Weights of a small multi-label image tagger.
Model: patch size [4, 4], layers 16, width 160.
Training: soap at rate 0.0017, 40000 steps, batches of 64.
Rows from block 6 of a small multi-label image tagger, named by matrix and row number. Rows with one number belong to one neuron. Each number is 500 + 40 x the weight over its row's rms, rounded and kept within 0 to 999. All counts start at 0. Numbers have three digits each. After the name is the row's rms in percent of the matrix's.
After each neuron's rows are labels from the 100 images, of 14976, where the neuron reaches its largest size: "responds to" is what is common among them. Only what is clearly more common there than usual is listed. The data: small charts drawn from random numbers. In brackets: how many of the 100.
# u: gMLP up (value half) (model.blocks.6.mixer.u.weight, 160x160), inputs 0-159
# v: gMLP up (gate half) (model.blocks.6.mixer.v.weight, 160x160), inputs 0-159
# out: gMLP down (model.blocks.6.mixer.out.weight, 160x160, transposed), outputs 0-159

u.127 089:557543457439553479502538546456563453500461494551448451532466502495554488464450463482430489434454491468503540535476480445484466511516492443496489438491494479440502539472571419461479487550511554430497478522537430464433475513560580509475447485501496467466500496478523439536466497521567513520567500608494525598442496515527507489481536556528465485534541594534471529510430461456550493455551521526510483476480468477457459516527547443488536489486466456513529465431535515502411449521497445
v.127 089:576494454444401467464504503494524499508528467455471515513508514563481505472494503549531592507508495533450433530464505457492522541493564465554507526498470563567509509484600479475479449500496548492527549516488484542395491467513508508414544484533508492567516558499552523494599509504434482479528428531477508525452491558464432492475504521557472460528552532559440502524518535459531490546523452560543604482447461597500512512503503488540508545449449526472482481508503558445511477556558470
out.127 097:480469530532468521480548499486535575498547454530482447498431515527498522546495473447561549464439474456487443537520488456533545517542548515557525564562456438458459469554476535504536504503527432467519566522502534566402475489480562518551490453480441560531434532508477531466501492498479521463536479465522518485483533530497440526462451474443500512445534467533546516583551553430483461403507509521532505520485524527497475496476456472500497534462578534513539564425495391597484451496489485
responds to: dip in the middle (54); flat (34)

u.147 133:575571499528495482560502584504520516525528512436481569467469498541449514478501482534446448556542436399534518475485524570527544477538431545547436523502533474396489495488539450516473535531526508450496468502501509537486551462473488510525408520466452508496524500511490457454485451526458519484473534446502438477468445515502578440538493515437486558513491568538559509495494446436453524526446508462499521462437494440431484537517561462525514541394477509445464488499474457540492489469515429
v.147 125:501523557542588431474530548562566502454527529488576523488478487523512516470550499518538411507554479497468511485539521559574505471549460565541482449523502429467526454499567514589433512520586495502477459425539493537445526500484527534487374505480428463543504475493475496435523467446458482529517516479508494491445465477499520554494523485474531549462418567529543518501543513432446552571510505493502477527528500461451478514491589472572529477533514509478522447496486462473537512500558535
out.147 124:506467449478501480554490576445493469473548518551489509535567528538473474484473588535467467467563536461538462513528525579432524579451451503519508506532491490556481555571490503510516551500477504413566546469509398561522553383485469591469523491529551453513508429492502458523509503488444550487475541503431502523457542526501475485545448498512492534446542514526520477479525486561475473419532512389525534560512489487586551522529518479470494494460524493513522504477485548539517479460534470
responds to: area chart (100); one colour (100); flat (66)

u.131 104:446508431493502511469472488510454509456415480460396457518515494456526443470483551427488556436554487555514460474462444483546513481545442514461523435494452527461500519415514533521487482443507502564477400515457501445441489554509408500509432474498532575496532507447539515456493517553466563452453481499470494520493509514456462533466503481475506466511470504458512444512541519553446528462400509557530477495540531521534551443469530463517467564465420533433462514543457523552495540472515519
v.131 107:537523483473478579501508571507539472443508503507470478496511466421537537472392511567531587466471497469519470441466578447461548527525515476545530519484508429470554452531521482518526476548475559459453547460575410469495501495494530471406507527460487471576518440505515550482542422482548510473500475429570489520411545528515456485522492484449474576497474527503436533474565478521483536481472523479562501509499430485504488528461560527494485469505568457545485472457519490488572558536490493
out.131 103:477457501483537532538480504439439498473484571520516496524523478552570494491441506477513517471501489536441488538550518507495519521502563510495584461502534449504513458494561430475496521557461532498514533514494497459557475521455494575495530534495421519497524535513562549358525545492493378529445516469522486428481498510488529421447528570530530546500461438521530574565510509415510495488479457546520555457464499474475477489477566488484571511468509488536552564544493594469470549465544513
responds to: heat grid (58)

u.48 103:521452472488508519467485529539521526448505529544486519478519534429478548536439462521488570555441500494508549513485588437476499491546527541438505434499572421575562431477495448488480431470452456457455474505544475515523500536539505549538495528503503483508554469540471519411546478531469444560551502528498435582561463480533586460545427480491461507483498451487495510552550480504465502524516479485543453466588496478445498498562547476472492530514444592485440476511434549523463481468544513
v.48 099:518423575519485505477483487440435518435514468569521466564531539448493477453515389505440514529549481475499481540554501491400464520465523466528537504536491469508473551503508581531462485570453547468488505493569490526520553512477559486435547528511473462486479503485564579464512503535453528497522479504522550529532467447552486503503477539504495489479478485547469474509522449533530489462434422506517613511508594591497507417550425536510495482501516522530532479435547444495523526472437504
out.48 104:464530474503447501486461490525499472521472432548532495551447517528490451517475533490520453496522484558496520482444511515494539561530582488509471477453550506490466487581506434520472484454459472484491541497552556543481474463479576478538430488461543481522536441572519465429558525468555514515491493470560481558543559525558548504464511553517553484449480507546499508491532583553493549502526434586554460474472474520549487426488576469525483509474537542505388420518511535419427458486434485
responds to: dip in the middle (61); bar chart (49)

u.66 082:431509513589514565496489448540531502496482577461419529489477547516568441531616568490472470517481445489483473533491567509476524499520538502437504557458544432487507569473444548492489477532543478517506526556546505561419492471509492493511534455448552464454458413468482520491483474544538516508567479487471551449443510492479480473516534505532507508520536526515433506559449458499518533411460566495458550494489506485481464556402506561447555569507542480492505478534525517475503489442501432
v.66 086:452468481442459532476512479536557457507519464507532494470500546480602524500568455488451545562465512437488526488477517567492542599514533460549526479492544497488439449567547519525518581569439492508517543539512565535505472509514530436522538459490491518464466587476455556462458444455487505477532493488553428525425461478498452551474552520469490453521483528541529513540516467533508467482562500476531443462514479488495475553484451561443511494541516601589479505421537487513529482480538577
out.66 085:536464462467486567504483439471484519544450489532529514444492494487502527445534540477475560511542446512497492409499474489473523531508519485511536552514474495603582527440541475477557521518469433452477531571514537438585461552495475477496432568552467488510522446494500508580395538518451554477527492459474544458447522484459546555535388545497519512488486555575462494439490493500463490593468514515481497547553487547513512523487488512464468463470538492478558538474482520462583441531519505
responds to: dip in the middle (31)

u.60 119:470505526452532496497464539497532512545552491406479478477461491538564508472492568516502541473523531509507552522507486495505509530523541488506548514472606449475501519540455539559556497587496491457377550479507487426518538504521529521536545452471523408501570517532490494460461566460492488522605502534434533471424456510498431495540546482482514522463537524468488484502497530518543500506488494525504558542538472438544495556427495529439459446555440456503483478427488488478436571512407467
v.60 108:500524464560501576510425471505560435514494561374501522500499488505455551479467490553442511513486502457471511464533477500532539572522502484477588572522502440557455515530525548488497450536496467514464596478535544470630488444501458507551507500502490449491497534453465448423541487526441539495506469518504479503466514550439521486494503478474436489411541496470510528508581479478529493471538503421482521523485504515588534541531511455478509549490472491539424502529501494477430509532425562
out.60 114:487524411455467582479574458521498462521468493559539471494414508514506452512482531512493506505513517493416567449503495534486513464492549513489499568511437505500596479554554542506577526458458491510510466483460472546452518489562467434529553472533492468432508473493547581563508519461543526486539498503530500522418557524503496483546513473460436510447510574506580487466526451429538538495472514446502466550521463430522466537478507560488509524475492446474545562518473460472494509418449599
responds to: dip in the middle (48)

u.45 110:529519487543501478541459537513465485548434488499428500484508465492472514452499480532462460487524472502520527487447492459498490537502495464483574492516529490556485506578500481488457449528478517502567521464497482413585515523448426513552485517559462505525497483443393525543551447556484545445520505517550537450482548524523551493533509573448502493520526425558462429475543518518550514573520539417507497542433490480539507595468458461440523507411526421513524474496538472462448530449590462
v.45 087:509489494481519472496404539604504576559544576458494438526510509422474463446511480506554477545452537504522452509500480503446540559493485507473557512477471482568547562478455480457456486555523516552518478487538510507504443482430467529534458477520603453558520530487441529476497442518598479473457516541532496513433563513450515511472544495566538560449458523483474472570530489468497590529460505477534471535462452540517506514470439433505504490462462515531500538535487535479543457524428439
out.45 094:478568436445500557508526498494521469514512576492565432527445512537526515516502574588500473492478451487620509480549548487553611462499444573599488481502463486514507460476511522501538576409483480494526538450475545480496538536572509461420543528512547489479551465559520496533509471504531509458537518428468462453519580514489538466527538470501503532514498540525471478488504479514521514498465498577476448456572452463552527463539554509443494493549538506526500541534473486485533424547513488
responds to: horizontal bar chart (46)

u.112 089:486465530470488549516550404533541493505522446429518464577518458468522473452525570487587500498503544532486543452518507551480508526477514541503508491546490511563547532511465434484459421522466526511550553451458439511443452535505459521534578530504512538511552523466461529437518505453480506438537471490492497512499465551493506456481484486545423510405468441542545352463492601491516513448451486494542538467541504509508494517519518545511497493496510433518528465490472374542516496517518513
v.112 098:504507529579462537518594447531515483441448490456476465459470477471528372448493471474560527440450507537447508506528493570409469498481545475466547488497465528500523555492462457462448512544486486462486482537579471444468574466548469528459514571541565526473472489434566552445589509511485422479495467498530497469492496421429481524516501515491444489488575528532537501473587493509529525502525522503503503536449528474501439525510489530535462571491427463546528506492515509502548512514445448
out.112 087:443439525476476548593550556540469501503593476522537490487483493523567550505491527575477504512553403520551548560454522451545441439498549504509429490449510508536516455583524433498509518455485474487532494386496527463453506498504491498530498507499464478610438453495440533459543457476540510458503574552531515486471475540482546497446515518555555551534524507446502567445513513513494529485526443508472556595505463479491503545498485487506493486536541493539586493544469465504524507544537477
responds to: one colour (95); step chart (76); rising (47); trend: peak in the middle (32)

u.116 108:481545437470478513520491436477465511492507461550526512557450530475527505481540496477475508473489541544387507469505529452476511465529490476540441555558507559513570493499473513492498515495530493564433532481576532480517406424449547456497567502535515498491493484531571478475418520518490511493510517475543470446439501478455529555431498576493535471531531470581513436492414441493515522529432549541534489528543548493537489491512534459554532450496492433590534493428573514527411544499459497
v.116 097:495480491520451540510530469545509495537487441524562460507519497589553431468528491509555540526487498513553504482497455521459414493568492514565530515505513507501533501598504431442435534490492472590571474512535428509452481521437591530511424485482444492600470438546519550440508483440521528474487505514434453543555532525528566475504487478524504445478474531413507478546508536446525551546567478557506539515494502481466528526496530453499545538436456524582479499507485465448500499531547515
out.116 102:490487554466484486521472452566543543532525466368504526455406494553545507509525586478495493534552495453488511506479503549445509473560497473472580512556484536493509526530478474519477476526503547514584448424513477454438506456510523482481450483431493529495516464568481483525476514482485512549511474514419562497466556442501578531496531465471478421515502475430467499543465491527543547494514450492546545544489483489423531495533510496454486498487435473613473455465513489536472413488403501
responds to: horizontal bar chart (39); pie chart (29); step chart (26)

u.98 115:512483501494537559525510428533573550427546518527445458428562460502497417442524488554575503478569485461473467561506535522494507515499545461482487495537497537558527564514501347528539518509458454499437503495530532431527545487497517501500472540520539488510478483509507517509492540511522480519433449553467513428475463442572457452497513547553535474504522495538474545502508417433449441477520485469516457522586463486531563482584500467490446530449491506534552463549502473522560472486462467
v.98 115:535561491514485530486550513522550501403511525513541456521481490540499497479542479518495490457409460501578491484463502458470461532499466477472416502513461488474511483489518465508458603499491552529479505543510553504522458603505498538530480458450452407542535523501544546429525492517510522481615491533503510514456527510462537532459471518437511463490520516539505532498523564569598560542490553504438565522455526510490491488493441545467574473447564516420442475489569548449453445476490528
out.98 106:520534498485502481452518531607503484588491502453494581510482499515530462557529510457555446557470463539459482523576500459460627468600491525508517481542496491518475448500458428475497547541503478506537499514544458517481486516542444507480500531434511503533489524481544474472546549541587505469477593445543514532508477504445448476519514504435441528487431489431465600482512458486467509552444521494497556464502517457461523441518468463560471525487593448450459503495485484451519529516473458
responds to: horizontal bar chart (100); grid lines (100)

u.44 113:456546449508439508511484445540537470505484488458522461496414501447545479500546417437522513538503509533465514478444404494554489449530556487511493523461516495502499500485461468591543441477528441507530552437531480476548529462511536420515507510561484468546444476435454495455554503506446512457448520486479538518435514536467554564464517505518499489524546482404497548472506492426457493416447585540469571467468496491593478461469436477509528464501499475445542445524462515510444543503452487
v.44 106:562517574571446448508527506534545484515498496533473541476480478458456511571524516546451546553501474594472615519464423481497417514520549501404444513458487434462464519468574519544511471465536513535500533501433440532579483498569523520529476519505447499524490468448494536525537461428505513520529496486484468492504494430524532461534582484523534507481471466536500441485523504487527501478455527579458526533508535494505472502482449512466547498446495441457491469546434433555462567572505554
out.44 108:430513482463513524509514460485542481537543548516516492498490556470505525494444596593463485556494427538545468564440490471544491524468506465540488476596562504450469522504491556492517496455536485432538514452555464530459497473583491493481464518479510481538539455495431499479499545543520521419568494443489518489502527511535467494470483545529463535475538534553536437457429504537596594475431493554418491475522500491474576504529462468501434488483444438499523558460471454491495470493486579
responds to: one colour (92); radar chart (39); line chart (33)

u.93 102:527526530522515473480522503491447527467408523467443553546542467487509528451466476466504483460451531564430494504464476548524496456453464472473419521483513590550478521554473429563499453467534544518567478545483532433474447504554461526467508439507511444508448526474497514539417502503485443465534442467501487504533463552551461488527524503481521555542503483407550388456461544488597507435475494482527529476554495490531505489484547491566526539574511531579509559486480485482563511499528559
v.93 107:549475471538544496482486500472499549518499633461483439486487448422501500468533446530557500482421551508471429468487499451469516511544470565528521452420499482569461530597521488490518493461467544437539517462499452519560470535445540502466479484443512437503537500510453515461543473491502510538546523515521498494496486534529550482509504512442433537460519458544441464505474533478498547490451461487448441550546415516540530504520534572486456458484526574431512462477568518432467546461473413
out.93 103:469476467459451490540600495498480496452485543483486493470511513477504584475478486510566536501471513465509460493555528487445388473499512499495459493494443453471536475604519520496499573506531551486453536479575506442539507440522511565422539467443595510536539511480530480507415525485505484543526522535480497447570513515500527515515492582474551535541502511438465577557491503490497375497502546495523518477482446486429497498496524540483467537481461523544506431577485474491451524516530400
responds to: grid lines (100); one colour (84); peak in the middle (60); histogram (31)

u.126 091:505483494542548477509473509481534425418440491487456504462441456450497480464542533569404446503530512482487420479552472420516473490500513585513508511471501462473581489476412495471491469548490475488515542479486475571529525442551515584463499470523574514475497472500425526498516556526476492426512481547534467543451496510468586466498471440534527525456434451513578514469497489574543450480513532440508554458554495498497552486493557479524527485570546484506501563510502434423539489511448460
v.126 108:515464495523405486461478552535498568538519559512570592511516510527451449483459461572545519450519457524474534509489472444448507510489499566523522527470485481503498505562511535505477518498483477584470478478523516495489508529556488502449517514440515576540510496530526378460558486448527544545528452491509533565508487466513577505520485511486547498455539448517377514549528400544456435489487475539509462550493503502461478445546482460463549477546543455564567481506520496426452434489461527
out.126 091:535465501534501502405474420538469540532518498511437439562527444502587537504507517542574447436517474513518533524485520497519550560483585509518464519403489486493511469564537593480465441450479467460529527493520513479463470392590544493457455540458494469516478536491521512524482480485571526562385499448455519440465520474481544466548547523452521489505452482542445456485493448495471520477509482473434555479461570498511452499571474526491542474471442479502497515524482511494555493483493453
responds to: heat grid (89)

u.121 087:510481533451547426513576480461525481553528493542405431545545521489498500505457522520484472565488507521541447538492453549454445537502564504460482480561461579557526473476474433436507558410469466540477546436488533458473440547491566548475455466481563489537456508502447481525435518502506516502409539508488490467414393475434478583482494508499540526484440477506432521457510505537534532506528556500475487540492549517502486459541480504492445480517523540486470510537546530565549465458490509
v.121 100:439537530478444559445490540402484509524523518573460489525446502579410385532523478473540417552547521490528511456483510554442495524455474554583492516457524514520462445488524507436453535551446523508501521509556459493525525522508541506512474497558553527516492509478432431549463467481525530499466523487460472535478448484463613480458436529497521516522505491490468523482541421462534547522463494513537527529424435543477497450463526474564474473479469503493468545453541514547545497451457543
out.121 094:466527390529517523447476477518500542487532482472551534476573552513551482470510486471440505528445494537503476449475531563475470527494488489519518543531551490435440548478512540391464529607490510529490524518469472483515477461493520467533501581531464555461476431474496544504461535540528538524488483444542416471488488502487456454479476580480499507525506533468481431447381504467507545456518505592510432468538530494545502571479449573464464496511588456485461533529512485519426514518470467
responds to: histogram (38); pie chart (33)

u.138 082:527479526490578588439452507484574420555493546542568494407499485480550537483541488455480558548449498452513471519477492525550519529496509460548438587395468466563475467492493486488533538514477564461511537498483505524438456475522478465555535561436567497472466465466539506582458527470529519543547574478484494464519432528491451493486449443502462473433521484476505485522488539516513513452439567469510518410458479544499520470470518473579478547458475536476488449471530502515490539479442507
v.138 083:487442426565502543478565566561559507465521563548456574482464494515562526441541503484525509491466527542554464520485476544581535452510549488477483520589444498540519404510524565557563543520560440530455466547503476537465514476532582499530518568425530516500540444455462462510555526478476502531458482569521523533521546545515467517442472537438558505483495508497469527515507490489509462485480467462461485449441518413522462453471520471513538549491524424487501427545491491529552485489548476
out.138 084:521497511488533552549542497466501538513517527471537470538534537476474506452516497539532502523483448517496474557535547445518436517551511531447518500509480482490443518532529557562437503495475524424434482516568458549493573490435431458487509549526481461439497549505483519520492444449508442462500476434458469459502464508472487524422460534501502503480552533519497450419538506477558470563469504523545497671518570539536557516548487484523408432494494457551514510532470446550527460575526520
responds to: area chart (33); pie chart (28)

u.61 083:513455599537523489519595481500474524556484422452466541515466435501469472447455542511513488519505480445523483440609461532436519508555533457511526455444519509477519469502517471514477499478533500475541588524544497489498539483527511542494460491534538549545521464565480519521464506490493510508512488537497531499537509541532491550477487485567506532550518538534496475465522491523531457539463428580451499485496510478505447494476588586483596535508572569497564407545474481579442407516451540
v.61 084:495587530604558507462503464445515498565449495463438504456525548482487478489468487472456588535502554548460529474496550539464550444551545471475500547521539423542483534535541416495483477447572450584453470490550449575458540482464489523501515495471492420466491530524556510497495447518489522526511430513472473536510539490530515553487465470502439590492542514475496522477509517418511543514457505511512471553467466521446514571445543487539536475450535453466501506444555541502506470526434570
out.61 085:477490461455437497416477471553487456492553567525554556502513452519524556519518438460475452509479464499512496527508479521458572466512446605473525433509518551466467483509425486533490450526434521510529460440466479506505507454563553520520442533485515522540483523459478565509494496500480474557521543536481519538520450505499482564518413507526492534513544500486440561548577547502496441515407452491596494544431464560462507485483501500505445478420482477418533544471499511535569587505506472
responds to: histogram (56)

u.140 102:558488516527508463520474467466470524478455488489448476546507527537462498552480492513472561479457473527443518495459457426421531473505456489550473475531472535503572526556593422497528529504557540503512526554442461519543537511507460505559527489441504547500557463501474541492507568516517445479513481520507489469468409603501457484568498453534508456514557504533548548521481434464515555443551507532549440488589461475493524438518495362477493504482514516523390503538442521497492518492449513
v.140 113:495454462503553568462462533471427517458517511481463520459485518488515502498626487532519466477485490425480535463571453495461495499452507563521516443470466477575498501569462533471442523475493505508496519484492533470490477539540448523511505462423478437375583501544465491406562507503444478492464605491504454470508561548466455497475498501458495500469439504562522445502516553541531509514486604507495519513493494408476488539506471548453497499416502533427526495500514514501563485452473471
out.140 125:521456503490519435529563526521538498523537451505473478454575471541527474518464611536537537500505440524478555529515522537477493493539490479547407462485548472461518505462544465452532499453493487510458454480586530488503497489484459542514422493474522439564385520541538503500429548593529566538519478522515486479553502467444554451486445538512550469463554433519538513490516523529494492487501541524488526517463509470483495498584486525474622426487486482532486462514540519485457536430496401
responds to: grid lines (85)

u.106 097:497390516504510416468469506545545449495503457551407526525609463523504493549542493485521546526452487464546481520510528453472526450513492519464517509593472448480493454485512428506497432486537511590550462500484494515459500478538431445501545484481497486463498474532512459500534496499459533454535511536505533472512473528482470426473462460453551489463455498502478556482470411378429532505460511531516553474496488597452459544522560467575558525505504452458496548484497488445535558478495534
v.106 094:448505474429519516484549540496471482494541527496525468531512459518567485485535529525510424449529524463495532490535472518554532504510563453472524508517541549531576520504532525492529490527485502383413565460433512518504488515523432481481467497462446460431489516464543490522555463456494465446494526463469507499474550579573414488481451529438442587437515537517464449486527462516493591443496498565508477539514484486529495530472470519479606508515575494601496526522571455497459467478462520
out.106 090:559564473572476457509530503473494469521494508582548523464493495455443436479503536480496522473518514447478495447509497512503516475540492551521521359513468476485534520469409456481489450531570499489473523497463523438418487549474501527450485570569511447537475510524518525526536489447465549545495462515525491441435495501540456539526416520504486558525519485486523430487453468465439543524416490539474444452552550416536515475544553449492544480420493488501480468560480514408449526518517463
responds to: dip in the middle (57)

u.102 102:504515490461542610500558511561448519465479492489521473519511519487496613523470564487436430478500522451461534477492409502501502521525507508525498523519547510505600490574520483482529562503480532454439522510529494486505488508456509415512496504482483502467523554473510458485592479480472480449513480484488454611464502544530449501538502460496472493500534494505552489472479453467526561448484512557493486487577498504569510545399504411454587420527456536508512519485543498524602454565516476
v.102 096:505421527486542517478522537500436589463475538511532493519484484550416518570505525501487514494551471494547467489544475493569484519479523501564534489523424465483558454510466575542500457462540499494509452434547500479460516529540534492531476487481435420448472515540399479507564533486462470513454572435575518501540505491476529481575534528559459502518488568557481458450450499529528528430484516488454440483474526445479462564493442437549551488505444444450512462561519449518486573501526465
out.102 102:464497546580446512478494519494553433450445503528511540568475495453535517477513492473469541468490492423480502486447559474494502484508546428552481497465526453483471566466495468509553499428506494540529469475462544484451561532484482501456394535467478472538487514532523571455560450482512516561483477404465466580454525549464533539539399492515490441536560520450492538540487555543475501504486476581531454494544551501469500549481459513450536514440526456491490512479598561520426508494567514
responds to: heat grid (36)

u.2 120:496511537451578492474481466498509571509515480484459471532520479526543497549523492621535498435503460549539456472441512453512475473515477486451544465414489520451517543545482517546492500474514476503473535455523512488442525559519448486478535567552501490492519459504451476511563513462556577450485426519489486456532515517499533512569557554453504504485494521545488515498440523617516512508578487524437478559443484487440503489458492500522473524459602515482539489454473517539644520449543435
v.2 107:441509542464504504553476482507459472526505495533429482449555425607512519485483511450472602516458493600527494478518432485513494475489564561456518530447500448476496497538495476488539421455513564483548465472472466516484483527464490573586525506519533500480483551458559485555525461488487472541500507448496417465507479435542497451451469464498498475505511456445436429453518519465467505433522506491477527538505502550513457528461497543517471456527525496438502513578461400519467391475551534
out.2 117:571518518513449568527473551492500492504547537491536439510529500449457507397521465532598462503540489478561540557521592509463498481526498525499459461525532506544551498493513541490460421529475452509507541528499539477392471519503503520532486483522443408598528540548569494489528517580527468522520568496470461521510440493538506432509531377488456497452524492455468545530487512520510466494463536459481550526478498470469489554493458468460518502455491476480436413486511492458429502552561539
responds to: grid lines (71); horizontal bar chart (52)

u.114 086:462450486519553482525514429510481403457479538581495510490468524518474477484517522539459485476421477563481510500440407463475504506521544517510563457488526526475553577473471446401512459494449515473476527516477445482504511545437526576505431554486498565528450486577528497446424562484452485504497546503509495575544504477454468499565461502434477506487523501450479440490523577511495517466520454456504508494592474563455522550498500528524578553521513444581449485521550465519476485492530541
v.114 097:496421541485458512510502476511488490458543548526481488483515516567510541524561519481490517488516608491484505444414465471504491475509455532424464483427502449486543441501431462538470431458531453402481482464522595511539480528475452457494491483473521496525520441572449435482461463606528502494484493439515490528497574443533487472548529426502474502475451529547537468519510536513530555541467500538623451455506518595495539481487575551484515514473501483531532539538499521443483514516530519
out.114 084:499555603496491465455484493471542493429537523483531558482520546522496514480515525498487471540528435517483513384521494551502505582459548464507393456459513536505549450510424557607530557550537549480537470471486460509518473442529387518458510497526511494483455544538487526510514521469472453495508480518462506518514523410495510530428529517472512484508469518564552494571525511467509561526474477523478468406486539491454502472531435494555421524463512482512493508481512518452483436503467602
responds to: heat grid (33)

u.11 104:515449506489575533521487507556494500542525532401499466444537527495500461485585524554473464505595457472564476446495510458549492461574561532507511505444506493466456571546546424503476526488472556431530478453475458504493527504498535533464433521489457468497460539489536501465507491456494469500533521503482459481528513460541535371471491501549512495485474473517493484556545567570531572522540453514479567458530487471459490579525505567543517489456482541484559510561473510474501412412535437
v.11 100:451408495453541525431515498539452539473450488525487539519498498401579441497494489525460510446502513432531582548503530522465462488531520535548461443534544546486531485513506478517508529481460573547493504443520492472526544463489527497450563488568430483539470525538548459474449482539472470527474483485515459439512496599513565415498457483528533482507456501483519463569537503526570499464432470570505466460520476560526524512558596514454518581482486541516560458528544502501561495471477565
out.11 108:544470531544479416519515515513478482475448436548507526550517498490505533453534493505535473521406547552490464566467444549451526509464615502465544510449516572498517525586484488459575449576500486446515503485485552499460505512467478462483515548481456518550469499485525479545494442461521412450492522545434477484474540498490476487478473488482446514519439428431512519489485545503509484542521552464488402517501483525491507523477448396465541491535507518513502451465498572423481597570492448
responds to: heat grid (75); items: six (30)

u.41 119:541492442501474491516422450499530451487537506519476423477510448485486526502498502520506535536466448436524507409490491507481434571409460499565483477550451422532525494574422514466501474480488427462516514470497531399551526473488502509502515458458544465576518476486483575507488507524489472395478504490509515479536431537491503544471512492529483517424604449520489480541492388440517498453541463530489492459516481448550481527515405520510549566416505485520483523484497460484512517488445503
v.41 119:431532512461507458528521498489545466512525491520593440474511483558527504509510492455445537496519490448392533457541500520554500556518548509454521414525532538541559564539553452503513548529474520477533532520564479564507496441538541502483540512513451457413535503483537374548441508502455572509556539432397513476461522558479414469500527535493542454475487517506487471550567478587501463496493522499483517506484503494530515482462501524468546485505535473550516555469544539469541478542532572
out.41 113:488482528412570487438577449496506475561552448520439500426534465533496494549516555466534480493495497482518528506519447542504488498556484437494574515517511501472475493439474501546459518532519502476507473507519489496497406576523499487517471582534541395490525483424446494531519444513534547471469467434479436479524483509446434495551456519504520573565447475424549548453461441524534527526545570542523479495523493491475463547529479485519497476519573472506409461504462491585520530527419516
responds to: dip in the middle (71); stacked bars (41)

u.71 080:488458481518446492575477514531436451428502490519508458605536469512499503465523541506483476451464518486546466526480401548521404489439483506487460531529526564440527502573509504491511587530546523501544554554492474453498577496480447519533557533531517434457498488483475489570486524567512545437519565554580530418564522561533479495506533425508484439547423446522482479511498525488488514473504509469502510454473450467525528464460483556547497480535452505480509507578433469484504494523425469
v.71 091:475491530498502529577494500471522553530565468505457491513560492529449478470512520526477502504407454420459629491480437454566500511550443504473498460488475453540501441518476487486490527521452467496489435480468523530513439524578572470563488557444482480545510520577435577439465458521529532528467492553469497488538489457487432553476577481507565487454492490533551493500512518449438525464505494485483466504553446456547449512567484493468507430506530561439483458537459525438549509535485557
out.71 086:512551547496484467469435522467527443560541538538523472447554403504483455535586487511540536478485513464471421460503482451487515511542490493452466487521430525505504546425473552457508522397451473451559441452464511503436474461521508531511552503484510445524447517489423456457444570542509554513526493512400422486550554493482548459433502498529504552442515528524498472493507529496458505506507521461431532508501487504471479489534502433487453578474525490512469474486510492479403586559505445
responds to: histogram (68)

u.134 086:439489526543517452518421494509456477545465481580504484546559461547482528448560466514532459512501493535501565418553537454497493515443494513453553515595517457465519536461501507505508451536569484591404492435547512469399488527529499496483550537480533550476519430496544532454453536540563517472464535504544431510512524461498485504445462512521461503573484517415507492437583483556426496493457497489495486570445433514510532494453525526486521471542469530478488447510451504527538501451529468
v.134 090:496519500544517459477488546541509549455520522426493474575484525514472448513527500522557508515518495476493568511467518462447473446493521504457515472500532601487508513549503522527543457401505494613557480532533520553556463471517468470520449493543548493550481504470531522467566579446572485507465433546501495507579532441412485439507478462477483418525509528485431526532508490501544545547496547487535539486546482523482498490515553560433513486566472574520522519567561507515414532474416488
out.134 092:443501483575577479447460518474566546481466516469508575436476528504494554536503495456490514377479502568503425499525529540492494459554501527487473425448459562574459469535511513482524490489473435559511518493459484480487520425477577524562564486447444501509490450538455488436482493571425474498517549431523523517452511505505508527524472483473493484460561523476468483493468489430462578503523481563535517480436547501481446476513483482484471479457563503460506461435546426434547493537556495
responds to: stacked bars (32); bar chart (27)

u.4 094:515479486528560541432515404546484517425506515529503485446500441497494507485478584511481475543477448586443542445513537575522593476471512506544519493498527540526619464567476477525477477474540535498458498499551522505458530478515547540554430534551511499456532484526564484517560493458479521441411485527543477536532486463453444440543509547531449547456475480565516506486459459513533516512581514530467469540507541562591486453483551477466530433518515490474548497455495463544489473474452532
v.4 097:507461516423440552490479500476498445493473523487538469550527490542512478601506459498549420570470503530476491472413547457552484516523518524477503525490475455448483485514522513508491537556507458421514443461461460557532501461526492477531524522528458494509463481465533552456524542456529462559568449532510450496492565421540460609447516524449429442488485477463505503543547580629488469515557576497463487436511549501477493508477528563433509469482522483509514468483513551522470459506462551
out.4 093:472515520413526446572494480458540476461455540515488512535485395509456522535576547397463533550490560533520480535515534453460461505558539470493458485532544484510488505523538514598460459506555571459481509533497550443508527550511475483517472470515516471583483500602524467498504524502548474493490511504493470508482488512508541552446537535482517536513515518539436527481535518450573468486497550504535520487512484409440558503530469489425591423511583498451468523535520490532543534523522401
responds to: horizontal bar chart (42); heat grid (30)